Weights of a small self-supervised image encoder: arch repvgg.
Rows from block 7 of a small self-supervised image encoder, named by matrix and row number. Rows with one number belong to one channel. Each number is 500 + 50 x the weight over its row's rms, rounded and kept within 0 to 999. All counts start at 0. Numbers have three digits each. After the name is the row's rms in percent of the matrix's.
After each channel's rows are labels from the 100 images, of 14848, where the channel reaches its highest value: "peak at" is the part of the image that holds the peak; "peak on" is the class under the peak. Only what is clearly more common there than usual is listed. The data: simulated stained blood smears.
# c3: 3x3 conv (model.blocks.7.c3.weight, 320x320x3x3, each kernel summed), inputs 230-275
# c1: pointwise conv (model.blocks.7.c1.weight, 320x320x1x1), inputs 230-275

c3.259 092:489528425493484428495556523479553511481463514500547459557652523540510514483473574529439503524509519546472455480526516536479536561445497523
c1.259 106:470542466502503471435502481493445494512497466528417473534584469601450455633534550436469149535514455542464468539557443564504484545535513529
peak at: centre; top centre
peak on: large cell

c3.112 112:463489501481517442397447558505378524443525495509496565547525497529429509618505545415525539564514396453497534484416531489480389473430499547
c1.112 102:452491547479507479429530480537480518505567519429454500472542424526549552453503558460504443438531416518499439467418517534497377438501560512
peak at: top right
peak on: small cell

c3.304 094:519464445499577559548403493608509467459519524500504471524541466535550593518430458552479546579506474520541543474597557482497548490540617480
c1.304 097:473431543465435524467556481549483429516567524529619520531503501425590473535464445496488513473480509537456516542440514417513478426477427482
peak at: centre
peak on: large cell

c3.156 086:524518443495497447487549650376504515468562528550527509503522511610535483478487449536538440483448484528530410444477511433523564489520481545
c1.156 096:498528572555454488501531528448565470467534514522511491586413489520405435496497547557398515472457509514489592510398515458495419468428496483
peak at: top right
peak on: small cell

c3.148 111:513484469407371495542525492563443530498489465492482460521449530531596506525444472572498476554527507539501586506445488545594539531624516500
c1.148 099:528530538426512493545432473482475538487503545487485541577463516457507552530445501513543484537485500480527561558552483462444502484544550502
peak at: top centre
peak on: small cell

c3.125 086:530443491533512519581502552584541470546437375467506545469483433441531580544482411456510556351571450542439440533512636417510491438503563538
c1.125 103:499486494521460468490552567483561583522537525520456542521492515485456508456465521538509478422451488468484386546493530469556520524504527448
peak at: middle right; centre
peak on: large cell

c3.167 084:491450390457492520466478529467455553469513518566494437485542458496504541454439410499453440572597484507504478477526517470478438424557519440
c1.167 095:447465493499476527473486414516451509448405462518458437532590403404467525468513520500514464448499506549509507484562486518396530450490591516
peak at: top centre
peak on: large cell

c3.47 093:430518466510518510462421428495546487449488489532454462469445526508529502499451405473545449480467498425447536530581468468408492520464536507
c1.47 094:548535486487570542575490480531571456396512498477562483502519498530557501520518556537560490430415415510501566535544520471528522546391562513
peak at: top left
peak on: small cell

c3.111 097:507573495527508542560457465469486580527453536543432498468595492416521537524522543548527453592510540496514533655469511492487511535501506486
c1.111 112:486512482479423424492561570531472541498504495533479563491460474510521426556501501510461459561564543591477447589460506478442484486488504528
peak at: top centre; centre
peak on: large cell

c3.308 083:521506493483497443473488474468518495508519507427481421475485486433495527510624493478489468496557471473465511580473500537540476419566555559
c1.308 102:564489509538560433511506502512523562563441475525583476535502561390431393460504579531542522448435469513484512559566536509514456447430425439
peak at: top centre; centre
peak on: large cell

c3.309 123:507505541549517527527452498512480537499480545526500479472502536445539522395472529494583533514505561476469530515569539475478444502503477477
c1.309 118:514552477550559537537473487527545487492510513437483520411503514588524522299508523494622540475459534450503527514465548457456515480505469444
peak at: bottom right
peak on: small cell

c3.142 088:532476533458538465479474498410517448497541426471489445489504477444516507538529506500370448495503453504413537459464503460563512538586506471
c1.142 103:474424481551450486553413592543556494469466473558533483529527455511503500503466536519477462534507590530509530489486511538531455515474553463
peak at: centre
peak on: small cell

c3.315 097:463541457598488450507546520414456530498450588470502507451414531583416531512478454477495510515535428560494355496371493470563511475486439441
c1.315 099:496502495617471458499523527451511506495470626444457487499462565576520520502510520515439434490586530469431415461484466404517479502541468535
peak at: middle right; middle left
peak on: large cell

c3.115 091:484520460478566458434538462441491480446476499494432460551527501481564504366520465521533520559445433463581598493592587556450564491468488491
c1.115 101:499618542466529606491478417561482493468469410552601535476533392514534478485547501511521483484448492506510497471501535523501489523559523460
peak at: middle right
peak on: small cell; large cell

c3.192 090:476506455530514513528472537513513474525514419479452504478587512574563531540529525559482530497558461524458446565512337454528554455446594572
c1.192 095:503499528585491461532481538470514507494560491575555519480421491562450495537547539506440497445504436491541537421522507545495469485432505530
peak at: bottom centre
peak on: nucleus; large cell

c3.260 093:530424398493363504465532598506490453506585444449498467546457395548489488573522491450524533453519533483490487513500476543530407493597505505
c1.260 099:532451460500554517450408543561417460559666397457508544547538469488504438537495528555534430279470501501443477592525414525559494604504513589
peak at: middle left; centre
peak on: large cell; nucleus

c3.318 119:456477551573535457425502519540500403519483489524502431530573542510457545450507497521437531438468502464560466454506485411496454493490364375
c1.318 096:533483522498542530549514475489485495548595542387584478551537466571561504509431587543488485451531545503510478513586498496441584538398497535
peak at: top right; top left
peak on: small cell

c3.11 149:518486493479519496463447464482483424491514483566469473515511518523541515467482574482507505552452459401438550534542374523424530552440464474
c1.11 106:442554535498518538529438528516484487426478529529523513559484513502505441490479434504528488581496477431416566520501397501399483545388466510
peak at: middle right
peak on: small cell

c3.113 083:540457504511467498434517562421528389552519439456515436478549443525518390490526468528521544484545457534496430517528439477531480478583525565
c1.113 098:560529486481489521468456437600541487469388499477586530462453554560620556515522446561495478549562493526559505504414439509524442562477514540
peak at: middle right; centre
peak on: large cell

c3.31 102:515505657512507482535591478458457566475534575556515461484497463553465587448513488505449545419491499536412485542563510456572540413451447435
c1.31 107:494518562578580437555525489513523501555469522482547494466470491571459559445493468531450629465489521441508483416530463494541508479563392479
peak at: centre
peak on: large cell

c3.270 103:453626468414503464542510594521501487527551476479473502482399574592560433503553534514468457453591533458446393489403547444514534542512501518
c1.270 101:497568528445499471504519535471401486525485484530537444557465511418451447521507540462488479494489543393458516424396466450277541460553397511
peak at: middle right
peak on: small cell

c3.278 085:490482546486459510476509528516513528563467463572583554520535560521527539526451510507500383472564486519545493500420567455485487542526566545
c1.278 088:534571511557493502423481548590559534526500534454477562465564448516426478552540473547502472517511483528422549600541432507510471475446564474
peak at: bottom right
peak on: large cell

c3.67 087:450458419575561530475576495477523502518473571452581521505571573522460547530600450414510540527533495517468544461510568421444439419507472502
c1.67 091:497528503489482510504482505459493520484416533573508498503488550531483420451533581568614461503411499527505588608464444458440443505532515476
peak at: top right; top centre
peak on: large cell

c3.12 089:447511524535452429499509537543436537487499566544490510520545548527439512549461455479464466396477520551518436483474553384481499528571458609
c1.12 097:510547492557502585437491492476505516443483435526478571456561523458468482460527463567547512584473533487509493524524555412467521563446536480
peak at: middle right
peak on: small cell

c3.253 106:391528504517402604531556531450441584435456480452491504479405510496522368561406487492499417449513395482426489517477558497453534510449565515
c1.253 108:505569455481410571404524517529519604442399568486547496460490537496471252473483498479595466454530481532476513448504470515448554523486532478
peak at: centre
peak on: nucleus

c3.184 092:546492474502496488507561537486507466533572470505476598600548425507451495459561519444529554442506487392485459583507444455425498504388496496
c1.184 096:509476442487517502458481503483468485429536554503515515521493497383482481528465447527567449485480496383462461507478485467470493518392467549
peak at: bottom right
peak on: small cell

c3.116 138:456514520493571506569473457569417514493417518482527452528542523503597524534451466438564488470541456497526285523520439426467510499446484446
c1.116 116:485518487432574481494499451512485520547497538549537413533551492511611568570456487379551541550607489493482338498555440371539553553501550522
peak at: bottom right
peak on: small cell

c3.202 089:513554507505388594531480404512512448514497524514466515471522488462532481451435490497549548490465520435461565513579417592438527526443485452
c1.202 101:477536528544556478520470531400502472500518483495521557441500552441572454418552508528582419513533484530513562505485522588514432501541519554
peak at: bottom right; bottom left
peak on: small cell

c3.267 097:442479479544498544422537587548529568547566583476468516522507482430539513469521523556537518489500461558550444532407477487528365443410400436
c1.267 087:575552588512516505456449558452519535424525510481533554500485513363497410522537467575458466554536453509423498509187425534405481444443556510
peak at: top right
peak on: small cell

c3.143 095:470516441496480509553483382490503504592460489453538491433478570501475542479534412551396380474380473589511508619516536522510572496469533517
c1.143 103:476610461428524434535516480548441465569408461518476586462608474461520432469414494506515516526519558462466491543489504517481459459496543519
peak at: middle right; centre
peak on: large cell

c3.147 086:435483617541493489519484440619536478576400512586490488456438447518506420483536473522579493541445499480507548453445541475453519465424514541
c1.147 100:591451492515466594562493569545428505544517487461412555459532516503582494484509532491544444466520556517508566524490546512459474516425491416
peak at: middle right; centre
peak on: small cell; large cell

c3.316 091:503574529458506465591519527547469477492469521469547564530516559598446510532412458416471486410509467414472510567527468491464514587496475524
c1.316 107:496470500583432513506475557504574448481560509543468514525433456496414448500483551555346542450433499518504601483472457528552429508556507498
peak at: top right
peak on: small cell

c3.20 083:484495391455520513424468484478431435548494523477513526490449526413526492424474526421484473609379496451500507500467522538520453484595514584
c1.20 091:468525520444521504448489510488532516530517549454443460562606520484423567567491598401619532510480458454521508449552450489523525582534557511
peak at: centre
peak on: large cell

c3.166 097:540548503418430480558467497451400604485521557421455484494476456479459583495388455546515433473532575494439520536445513384500565560485515492
c1.166 103:559618464507512490454510543524451452432504502501438476537551495574484512445519551529537474481479528594465411541557501522501523489506466422
peak at: bottom centre; centre
peak on: nucleus

c3.122 086:416491522523464521459506503462474447450477520534479452638471549414471560491462470433499447532514477535439495421536447509468435477585471520
c1.122 099:450513468550477534427530513538510428479443562464527505530478455508616552515509512466440503470431458551476504624545491519536445369511450539
peak at: middle right; centre
peak on: large cell; nucleus

c3.263 087:531604475500510528497472433507474571510442487499591506502549528560515514575532437513544422538519574418489490504415521491497472529449518511
c1.263 100:518462404511467511438409505496435600507439604501495495475488477477488495507527560503400420480501442273472455540427550498497508449518566507
peak at: middle right
peak on: large cell; nucleus

c3.70 086:535556472478465547498419575488483487490487530488521465540486467472490481465487487456466475592531459449435468458525510493523540486437516493
c1.70 097:511525547485429526437541539440491519499530535523476486531519482501549432539489509439483514445539511573456459505443554428521502487446538547
peak at: centre; top centre
peak on: large cell

c3.300 088:535521486498392470533505438484552536580583473450510503525561471439523540436430498482554419483454579406478485453519496452540551490489573441
c1.300 101:495535502532507529531547563517521434501450487584499497538545457401510427469490501525552418513455503584445493433525566523536396442487545501
peak at: middle right; centre
peak on: large cell

c3.92 095:572434498512483468477580466491509487558487461526416517454481498489594546466491542446554490524564473524564516450462437533548468498455489511
c1.92 095:479484473518555474482436527510470580448472432507466501457536473482552442484472507565491471533570493537459553412502495476495480462477507524
peak at: top right
peak on: large cell

c3.179 098:519509491516509510536521482563527509478482448536532452467669642536544457510523467473386523501466469489443487515510485584594545547568434527
c1.179 107:532472468517562470520524527518551440384436457532519448515498447546549494436473521508543465506401427495480477476477450505515468521556483499
peak at: bottom left
peak on: small cell

c3.238 105:520550533496508424461447416348448554518460485454514470514519628556526496485465451576424392563484453536438501426504503513517561489411474525
c1.238 099:478400555499523342489478197503592480539508512482489429483496537481524479401524462565493500561446478558421513432498465510487444546472405548
peak at: middle right; centre
peak on: large cell

c3.6 091:488543503546557544502541572509464453550392407509540575474427476453528517508490487467524510579513498462484540455518553496513525526427472532
c1.6 098:551451493512487608609481406503543503550486475529475550531522461519472480431456518484556481429537503493473552558512500457420512494521536501
peak at: bottom centre
peak on: small cell; large cell

c3.164 087:523468491491394458481442525488560516536527583407451482529416491411494495507452448568473448460515540529493511497482548429452510426500416402
c1.164 093:489457533485473434508480500468467507503474482511488470553480462561464440528506542451482513494485463496516559466521515458563469531471441492
peak at: bottom centre
peak on: large cell

c3.46 113:531484485473551531462500465473482492509479555453486453445500465457563552423454538498591471497555505470585480509549496464518447469477505484
c1.46 116:410454507476629552578473438530526479468430516436494484487540492538646524408482542526678412461521491483447528447503526459500512516484531500
peak at: bottom right
peak on: small cell

c3.245 092:512560465453517546554531446512483480413456502402489468553482466528498475391503527494463534429493525417497458576546519478560450553630558403
c1.245 096:559606401459497584562481527585505419483491477247466556453534532569492471537527526506515480461494528492556348504440476460552495560543506555
peak at: middle right; centre
peak on: large cell

c3.101 097:483549569499443480525501513497475536437439543466561497459400508443611463469461507458553501502533459464380544478431481476465489459577560485
c1.101 091:485530522478555480618433578489556503485566612527494508477521464498520521493513458470548467532489489477499520463482544502479464531448483490
peak at: middle right
peak on: large cell

c3.306 106:476556568470471518432517474483497487467417424503498526474541440457392537446451505545427509462489540544452531534559515478508411483448533470
c1.306 099:497495600428507536450572524482535569530446480490453428460518458509428448452546430545487470429450523462546472458524486471508522504465435522
peak at: centre
peak on: large cell

c3.35 084:526497453559558470562449527481482488447399544561527489511497483381485469534443444462392471507511506420462575628548537589508516513536510521
c1.35 094:504595518511479524458502527459485527502495522590566477487529532381508466529444507560514443463490510401444519550411549504492435488548485461
peak at: bottom centre; centre
peak on: nucleus; large cell

c3.80 094:529398539383436541456579506468441478516534502481432424452516513461471499515534491424532452475430415519441490460457571475520563541495538423
c1.80 101:539532562423468517501494436512491395579595567481476505481453428488432513531436427533451544446455469501481478503464495474465570517583496575
peak at: centre
peak on: large cell

c3.183 085:487571485440438481582535489509548407401503448519434436573560502575512492504550476561450554564433420534510454452419399497487554521461536543
c1.183 102:543512559500516563421525397545482536531522500459481490505434464489487421454458548481559525532513514518541545458514496429510513457504519482
peak at: bottom right; bottom centre
peak on: small cell

c3.265 142:559498451463428469516520514492515479528520491458398534442501510559471450390526592526492510469431571493514663550533540485457452417515495480
c1.265 116:521465549453396499539485493518508467509520478456434560445450478544410437412566543560515498468442550544522326501495525503502518441483558471
peak at: bottom right
peak on: small cell

c3.188 082:552588459466591471476532580557626413500451514612546598505482462470534487503472473440506468432503418487500455471578441483542496477519537586
c1.188 101:502560455495550483455500572451507504595461488441513530562510425486439462545507483504426565545376404556454449454489544545486469558541453451
peak at: centre; top centre
peak on: large cell

c3.172 092:458550531422521532368453530469515452570454489495484536525499521463570568566558456579646529477535522520518475478511381491535404453503578560
c1.172 095:500523490616477503448589504574498469515455431511521501555591449508587510488484568511399495513449489506587499509475520537514457583432511564
peak at: top left
peak on: small cell